From a checkpoint of a small image VQ-VAE.
Training: soap at rate 0.0017, 11500 steps, batches of 384.
Data: trained on small charts drawn from random numbers, 101725 training examples, 43.4 epochs.
Rows from expert 6 of block 4 of the encoder, named by matrix and row number. Rows with one number belong to one neuron. Each number is 128 + 32 x the weight over its row's rms, rounded and kept within 0 to 255. All counts start at 0. Numbers have three digits each. After the name is the row's rms in percent of the matrix's.
# gate: expert gate (encoder.blocks.4.mlp.gate, 8x32x160), inputs 0-79
# up: expert up (encoder.blocks.4.mlp.up, 8x32x160), inputs 0-79
# down: expert down (encoder.blocks.4.mlp.down, 8x160x32, transposed), outputs 0-79
gate.0 103:126111137090086177156107072047097123065134071146135150056116152126161124160106107156108135103093190143126152186104099134151156130136164134178147157106109143114106132125104112158151113157122155068121139140171181138107142095127146055108079128
gate.1 088:173101138112163095137123126109082134167112101080193155141162146112107167140087142097126162166117161091208147070080010161109085176163139097090146143130124126146070164091111112124123147075085091135123145102102222178114132168102150167164174102
gate.2 097:141157102116124116119111086170110162120123131140145166078060084141116107146138075121170119094145144098140122204111186131140086116073136144148127137174106152147115090062174091160098221144105087152154062160161160129090137191151165128119105157
gate.3 091:106067109143182071081128137160086120179152156170131168101105155164118119093140120139140096131116128050137046183103144133147128121067192107168157127149120130140093189104173131086146128081113118139154100107146125100138160147155133107148152186
gate.4 083:127085126155112173097130193137098074088123126087102132136196171114079125118074126077146117130101147111132170103129140113150116122163201107123139174116121219233092136153081171136102137091106109175106163072101134182112108140110114159110145146
gate.5 107:119116104214133127118130102191128129135132111149049117119080133152123173113095144154149110083158123126102152047145074040133126074111158087110141144125129152116145124163143078138091127139154145177080107113115075123106101137116056122139113125
gate.6 107:157147139113142138189105156132041086106153148136178118189107084127141103166145110106136197126163117100126131160119065191112148108133098076123101128099125022124113125117128192150118132136108134100127184163159172112103148147104127081093127134
gate.7 100:138152068147160080119163158142126129104134124146088132073136156088053096127142113090136134096127097120129177148119073164092132189176097141191137144140136101138117175170202115214154150124139100124157090162108182167096165027150158098148150137
gate.8 100:148117118101127158155062097109075126124168066140134131126141106150167113115112072112151143101083111144162126121133080153146092149114128063091141110160114128151125174095163116169154195139122115139163109139169130161133113129119095165171093163
gate.9 099:132059152135197089113188112131122158175158166119167142084154145125085167098105124120140085141116107140101063098105160137129108143143152044104157156145119145151097192125154104085145120075144150174139126099128107145178147131099123189064101140
gate.10 091:088101146059109147137153111146097154118134080153120118125103132175155186145163109149154122170123158095048087115095126143059135104079163132205084112077120180162123163156099149086131107128189146137123102151184110086158160132128105137119126178
gate.11 121:159111103103182170136113129219141169151112133093147144140131175180088134110128138072107131144132135086154150137106139143128158127094113105155098118079119152114106121106128103119116174126175122143157162152117147100211172205133148174139145138
gate.12 106:138102135133165050111171134114074130130088134121051158169133182048106103136101160156131164147077130099151061097104166129063113153121149176211137159097148170153117110131131150174150148078136108145076189101169155201121134210127092114153128087
gate.13 106:119131162100091149097146151099112121094124047117138120110197103121137157113107124097107096088093115099143187143134159143089119180150218185085107137155125137149141103091124147065185157092167144171131148099147118139135084160097144154030211130
gate.14 121:127124131072156137147126108170154132190119096111140125130120166139143108131179150105067111153131121084130108105102153173077140122125147117196069102048122135103107125110124149095115114127212126084150168192136139069197153155135127133114173133
gate.15 095:102104058085209155099102119189140144127130223154103058132058148125116162100142090089078159129141154080130134129139121208106130124087118144141115121120152103157109081119121157150128184149145109135161105150130145119159111101192143140181153134
gate.16 112:113106124113140112131104121199123164177113086088080145098152089104161022080141073118180112107091115178153135154154147145107154157182164120098158132139122106143137109050144180153097142115158084182132102150142129108084131124111163110161125139
gate.17 096:116120141168120096120156112154218109093189086099124163155144127112185111201112107139167085115142196187092074165080151089149092120123148135215128101141096124109106118156141123056129144145152135128163125143118156114097159191134153139104069104
gate.18 092:145106125132104102125128121095089112132139105135148148071063199136126161137092148148161159173097155138150114119083070131153109133135104149163121135125099152115154181173165069192106146131109116110140148115125216182120181109112169119179106137
gate.19 087:124116137133155172117080150166092137145140186167077153121161181120130098160079059067107159167108145044078104103084129160119070090139129071185132147146117173175131145110090173129114104150100074144122138092169199140096133131083134112107089167
gate.20 095:093094134175211098125147162211093151101108148112074153142155104114161098091119103167135089111121102169118144108135110124107161144145185098147118135157115114109122077124179091116094125138110071124127129131121130134068151171144153213103155151
gate.21 107:135150160184120129107139155114129158150071143142112138108149151150101085181124157126104139125136211116079157124112166097130118090149132118148130141139169092081118096157071126093166094107100155054137151138117107082071171160124127079143155090
gate.22 097:122095080119180080105132147205098100197122107111104139100175140095072144090119128134164145128124165149116135070124177093122147181152163136100160171169132102147055162157120166141170153072114184147102156075093154167063113145111131117146135141
gate.23 104:093130121105041145128139109095105118159098171201162069095088158132131146119124147094100132110136147171146159153145131125211119101109154151137141135087117182178134152124086168064150140144200136102152095110104136115190117092190163121020106165
gate.24 084:084125123220103152070129138139164167129128103158122044117082146169122140085122083155198120142109169103110103135116123153135127105113156115105115155149145176154142178123185048152039094063142155133141168125149147079133124150134082098200107115
gate.25 102:138105128126154116165103104166106095153097128031073140163202122130088126092127130178170089069135147092122180070165144111055170158171105153081156154168100092095041151079144128147128126152106114108131135161076147146148095136083100160122188104
gate.26 098:170148123156101183132137127049098128043146102149082158145105158169179152183169157132112085188091104108136133122088128109167162092146166129172144132083115212148133081092152108169138135096111097118132123091172121087170153124139060083111102117
gate.27 099:129149110083104137147103144124102151167087171181150140171083142132180131096130083139147120164140118108150058087140116161146108133139123107105109115122131089141081189060193069145086133116129139127160133135160147122210140108115095207126211133
gate.28 102:135094090124109136110112136114151189158163122118139137105101157079108031098142148121137196112150081179141146162124184111133078109102091126092154146163131130123151173153123171080148097129176168156166099131101136113084159080158145133123156121
gate.29 082:094082143103084082105119129196140063162152135082144076159136082148136147111140154084150138120178188156126161166185110119131171150084162120108123108157167083157155107138086153099100163104170174125112116148116079148143121111147136115136156153
gate.30 120:173191137143127127178145119087080141079090080163110184117120177128170125189197125141155105153114088119144153095089131125083146160171108099168139133077104146121105164096180102161154123139101046072104083139146187119126146098121098134091172167
gate.31 092:131118093040116142125127133074165164163176155167117128114112187128124113142125129124132146139097208110082104090128128140133113119082089095144138154150093178116066199116102123129122125118067104180109076106145121126070134139097093046186164153
up.0 105:129157145134177107136177120155160116077125166109086083171192051122070124164116166146111111094133096136134152113099114112038150075088142156172152152132133075171143122151101125136137062070117106136149157131071060109124173088165155163161193108
up.1 089:086135117112135059121130134128099041158089065081122138178179138106127096109106094096194119175095185085149178133104092168084068123171127132128113150147164183159122144117104158157067164119124092113133147132107127141102104117117115126136141078
up.2 100:080120168241100089132160096134138077187106113096105104074161155160137114130137152073114134114149092144074151106168166099087170130095110143111123134156135140084152117134111110112125127191169195131137074107088068153125130112110100071064132104
up.3 087:141131159111169110144056150187091087160108102092164172149208154101138078120165084129187089129103190038144148156144135140126100122115158226147151131134123118095061207141129107128163122115098091113150133131108112097175146117093165057125147146
up.4 087:134137135113154176143114137108120179117194189077134145068161098123076138156105097101096130121124123131147157144138072132139126066123110122071143151147115111148075154123084161127099112128071136140128073147114127211081126121110199121132090131
up.5 106:102108142084123156125128132123173183189135133108149090068106089128086082117110062133157122171132177114073063131139112175121089116073141144130130117150120155200127150154160163104109105130138078178136036157150113154120130142099146113130117144
up.6 099:166104152125112134146053149150116158134063135122141134092171144142141122133164173155163177134144161110170087080134131049153083100149149167122135131139120106107109056105134130158116119179051149102109115088091102054132156138099109106131127090
up.7 100:143135151149149163146106096077129107099142125161162097158125140134180109186136124103093106119092079070150100081124119139181121126121168030139128132100142133172152156019190121121105170100122120170120117105151156167160128116073154214125127120
up.8 103:139163145092192106132148070158107181185109122130230099072182151120135229146135104076062145089121104145124110053117162114103115142129150095120155175133133139163067175125070122130074079108144118145131152118075077152142142115074124109141114080
up.9 103:131123115113126155119152098129152200145140166116140057067109114066106081113087152085056137107114142085109108150123115168139122166079072094068128134129127075177126141132113122164135053153105126195172111165164127124131116137171059154129163124
up.10 101:147147116145142071123147140087153097145109164111191109153118145120066106129167218113053113127176091085151153148098147132129158166151132150141134125094154056121119101090060108146193128090113144117104158112123100148158131121100193112127165052
up.11 118:092104125141127083093136147128079068093141177124112115149162117114079117147064140189155138137093150122148128199111025107074140075107123164128172176167143048124121195109096130169109134132067141148130151096094141157115118117135146130143116083
up.12 103:131120117135035130156145111103136066074120209105111091133106149154120123143147186172112123121153166153072163151152173127138140129141168202135131094122074187109165147129095173116156173154161155115074113147133166091110126163107095085061191146
up.13 113:139112097073213104103080120149136136135162166124144130086153134100085138090132123127183148130121115098176187100117152146132111145154199115115119154154139082182093079114093127182126106104093102125120146126114119142112140084117144051188178100
up.14 117:158154144153144082136116116122141162146113133130208104130082152099118104101165146135098155115210173106131136166163119153173110179185085115039099069115127068140161088125177124154121103102144084111128105124106161113130121131117124133159154114
up.15 098:156175109143096135169110098128146146115077075140127142159141159167175092198163125100092114151118145079196139151119150163094165144155141127138130144113123125124094128077171061188148114119127135096157190160068111072208140098149078159086153115
up.16 106:168152139146094142112165164099132138093134090155091178173115120109149112151103153091142134176133086108111132076106112122135131137173088107154134146098151116086143090090140136115155044125078074108127148109165143203136128191121106097138123108
up.17 090:163142151105190099162089153070127130110134138145161158158143128082188063116118152099124118178124131138112007168134137153182042111129110089202141121113125154145143118128113176107107140111104101112132061120122111093122142154071145051111098119
up.18 095:151110095137106097118148139101160102123171107144142079106072168119085108084149169205142128132126108162112150156159123092117143122146164176109166147133145080101173128138118144210194050078126140124103164134046147121116139104155100087153193116
up.19 085:097131127129109148118114115111090142152152153187080129166129164143133128152082095037060140203102118106131139060160131131137084135143126082116115137117135183150115176107105139134116164143169134121151139116168143101196103091100129174081080166
up.20 101:157116081073159156117106078116099209109149184153073093146077052119111123114097092134116132149138133112146122108111136168125080166112160068117135125151112105142101140118153121166079128142119106161161104131105160131102136095131097174173108166
up.21 110:138125152119060146144122170138213139050158105137171122155119142138128128085157143105137128169109106121107050114133081184130126177128066126131096103102150141171179113125159108161180201153100122137102104116141172179193121121125151138172086100
up.22 097:119075150143191065122139105226152131139073136084175154074154114092108116129118128174101140096142139164108113129074151148109136157115100079137134157159110119157096209146152124123060125104127137140138115130074183159096137196123154144122157123
up.23 103:139123135165206099137150129169166093106107088086089094128141208157095141111157115131169079096074107131150137127124089118133122147141096139137111130104103191089139190143123133105090089177156127119094146134074132196125124037146058098130088094
up.24 093:129125091170153129135152137173060127199121163125117111159144200133158115114151108200086137105118175118153142152119140151069131100047105129109098124150132122097078195107149023110108180151142209100148131135116124096144174052153081145136089080
up.25 099:149137158095181104136102073137062135145121112099178088077176054150139105055116157114113135098155191121107120106175137126112135131139192115127114144185121048148095067099163107140114146100111118108158132150060082149106125123061099106097168128
up.26 104:108113140121142071139105136115131138135090105160153119095110120100074069095096131087125172175103121102105067171133083140111197113077117101145128167149148104143173130112161147122120108041138125121116114123128128152093102208109183094138151135
up.27 093:128081145134166058104142111096108076142160134136122117169138124128145119139121171142130140109131116204133064161126103087127141142151105124089165121138093111105081167128142095089209094085136138089111148096079099096113169126127073097129142093
up.28 105:182165153121148141113114108129099158114097134100123138141106134136179136138123116093063155103065162112149147113139146121172145175114145127116112154149110086111065129116155072113131073092150114186203136137124093110090142133101085086121216125
up.29 099:112171092097153150134132063079103120143049114181115116049098124128099109137141119170077050129109118147119109130123174127116130151143123169158110114127116159101073161160162078219170223121158108128143133136194185094167170106157114198081170143
up.30 088:163114091095088167158036131142144175144195182103133094127124115111072073091120108099123190108139106094212156153161124160180090157123128105074131112129118113110124127127124165137181163158121119165181153164122157149180050092123147118152093140
up.31 094:119134104137109116130162144123145097098113120153100162223120191129136183159109180102124177101075138166101118091137136114144119125160101111086105157103108186129135166114149105091113098103132160166105112090159152147073123144143091142149145155
down.0 097:115069135042163172106131109100081171169129062141137119100062115074200127141110133128044111135109180136107144145093101145135227184129135095107120139129135173121180187176112129085181064117138152134151121145131125146104116174150092113080175118
down.1 093:137081137243082187116135138158089160100179135151165121137124124153128189127081069084135114109091138127163096109123071124154194040132160182141166145164154105110168174104118107092150140134106160134088163123129090030125125091139101139118108131
down.2 095:137169104092072155130149140130169121093094066118156114116110132129136139153095203112142167096085144157153158153088127120103115101134169152184135114169106070159123080082098165134043065138133140045106144101139090103135147161146103142146072123
down.3 088:115142113119090090140125195111196101103112131108194180083204108070116112124101126118094143160146175164148104067103128131203131144122121123139165123156156145097131129115113084194152093114062137142103095088146083182119128172095057115143083143
down.4 097:134088163079178117097120140083084072077088116105091118216091087137148133134187186202180115148086172101147097131116140117150155128152115177128120114131127128114145103140090115153119161109134126067122150116119147190136130159139155181138101125
down.5 101:150127106018154170145112152156087128165176114137129121084121154086134135063091132098082136098113188158111111162130150143158210169158101125122118133194108073170144155175101144138254079120118167109159147107106126135173144116108109122109110093
down.6 109:169148102051123144132108126133114139121104164131091116081091093095112084124109159129101150135150166115132110134158092124147145148112058126133132077148161076126143091140059147135128110132075114060082122117153186095121118174133108067162179083
down.7 096:086102093095057164138132112167147115156162070204088139095150064056100094078091079136080157070112127125135159146127104152110139119089109131100192129155120063183177110099080141119147081094102140145117132141122128098138084112139124068102167117
down.8 094:154107160151053201156112159113130089153153109152059164136122054141102133146131150126144156128140146181118116052102121144099109149128090118139148146102126154067184086109091113154141193115124077107132102167176140097133142136139071127139107173
down.9 094:105119194186132090105141118122108074114105137123108138135170154173137171190152098138147126191100133172177135125089136119122115145115148184139119155075115113046116127137108145115117228126160129143137158083092098076157145126134129171149134120
down.10 107:119129120082120140098085183152186097096092170102066130158146157126076157144160076112163135089153228068158177115185133080178114150150174164085174148158124087121131109131139030112132154117096185118137132083115132125130127137120103150112106098
down.11 124:132122109162076118152138106145167110151159135162152130033084139112165120137100115075167111105182078154153178120139195148132131158163078118120099076114105192129118146160187172118181107117151098164115126170138150153117136107143136058163094150
down.12 084:102103208188160111139162132094064134132104128167113173122115102130133168116176097145150123157068139084103087086115137102140144172083107101130089137123126185087080145153150089140113224091152090142112112102202090101142126178093136184174119142
down.13 097:123126136073100067134156094133115158158117103141130120149113189121157077145032107129185133114105173150089057150124103163119157138122114108108127179126121126119127113134099143151150053100149075124154127174103138147081161114105072007161084113
down.14 139:138130140166117169173088082109149113184141106142186120052115063105141099128135145106087079128164100099143151119129118203127173122109113105113099067136153136073087137079130204124125134170132092138135150150142134185121118170137154096125097146
down.15 092:134120122098137115126169161106129168073160165103081130164104094152138147089190101102149175142128082111126122159135144067124094124076152217114144152093092171088110091140102129106069136114137153106107142075155144121142152136144092162098173127
down.16 098:112123161100090154180181116146145124115168124086096144101140059125109147096163116059168145062110105137144119124112111126082133113051202175129107161157126084147139113157159138135136203088168139094110122100071107113131109092109173153098063150
down.17 093:151156113091099101131131161165164102114174141129192133112127164135084162128152143163079142156182111145160166118163108140147139142159097128123123067082132141094168144067094155088141079122135143149095097133133111127147134125149139131117139090
down.18 095:154137121131129157156134136125115084152084143139096165107120166117082132200128145157202143176113109159154093084128088142128135132136105101098122154111148143115104141088156063117098197066154112145152084162154137087176143158106175099131152107
down.19 087:113111153068170109137148138081183144139112169113203086083117112080063225095114099169092133112139138115137131133118064128116129197088151162091164155153146019169093106132119041116127151149134132155124131134077096115072109173123174089188129124
down.20 097:139117124124084089131141175108131122125112130121188210210174101132154118161075129137162155157111131116153121121110129113167106096234135141190134133134172157084118118101123113085156056123121133136121173129162108181140121135115139146119024172
down.21 104:138101145080108168121112095068094068086115143144057131121129063142126115143160165158137106148110068148100159102122153128138131086162143127152078137103134139131157098129089121189161176146132128089122140124165131137155106078104180136103157145
down.22 102:134083151136080235132133169091160135088205126136125101171128156164169183125147128108134120188160098113136111137148148133165114088141142106135143089129152156052165110096061071135111125129132116163123107085139094168147071082133062160159102160
down.23 102:115126078029088160121067148164187108134134122110120102084175124067139093108084116083099125117095186155165149141132152147122118141128078085134147136197144093161086112135094159141172048128084118143145104132151111138086142155108121075131170077
down.24 091:145127098026080130158087133127133134111150109170078089114065099083157110113167162118079079088167164152087146122143095131122198155186120123121101107152153178156175139134106172124167102102141077128086139157142172097128129168118183097135148171
down.25 107:124140172193135077112129138124148100145040129102102148180139132160052139139187137105155128139125114081170149108121144125130111120107131154120114139133106103132088139113202109114098225127130122096087147119113065115131109147114175158206173142
down.26 096:178187119071183131164135187129106163148135181100150089150116100147102138068126131177108139146172122122107207126113105119115046163067128089072138149137104058162123164124148120125082129098074104125067117080156102111112121175113166145117199163
down.27 099:137149124077131168080161144097114114118180083083135142131145133122087127117149107190111146108115133102114084119185063104156152121139201132107193123162141058037136140149042104123121126106122130167143102115127123165100072132113148199098123137
down.28 102:118117120158049127098102138120138101124140141157078159113181101143150104117145141083147104044126155162158134120124124140145167086154139137127120132155117137155135133112164142147195140099138121145117106144118158058146119083133105094109108139
down.29 081:132152180160077104180124141149150109119174184137117098153166100159159105144157116107128123117185179112144115137126152188136109116130139119096146098115144098114189126095152140089093111147095085146090150098149141135056132077139210124124099172
down.30 114:173134140127140098148134123140166131092114160136159084159172176102095142109144079106166164117146093103140151100122181092105071201070181195124160131104089114098149110091148057125119134106060122155076085102155086153113158127096091173192079145
down.31 105:154139163151191127132134084103074135088105093134125168142145074147136114145161097154181130125086127155118084138122140105112113107106174157161118145100081124160151095129103127098092158097129100079132118123143127068139129135113135149088179163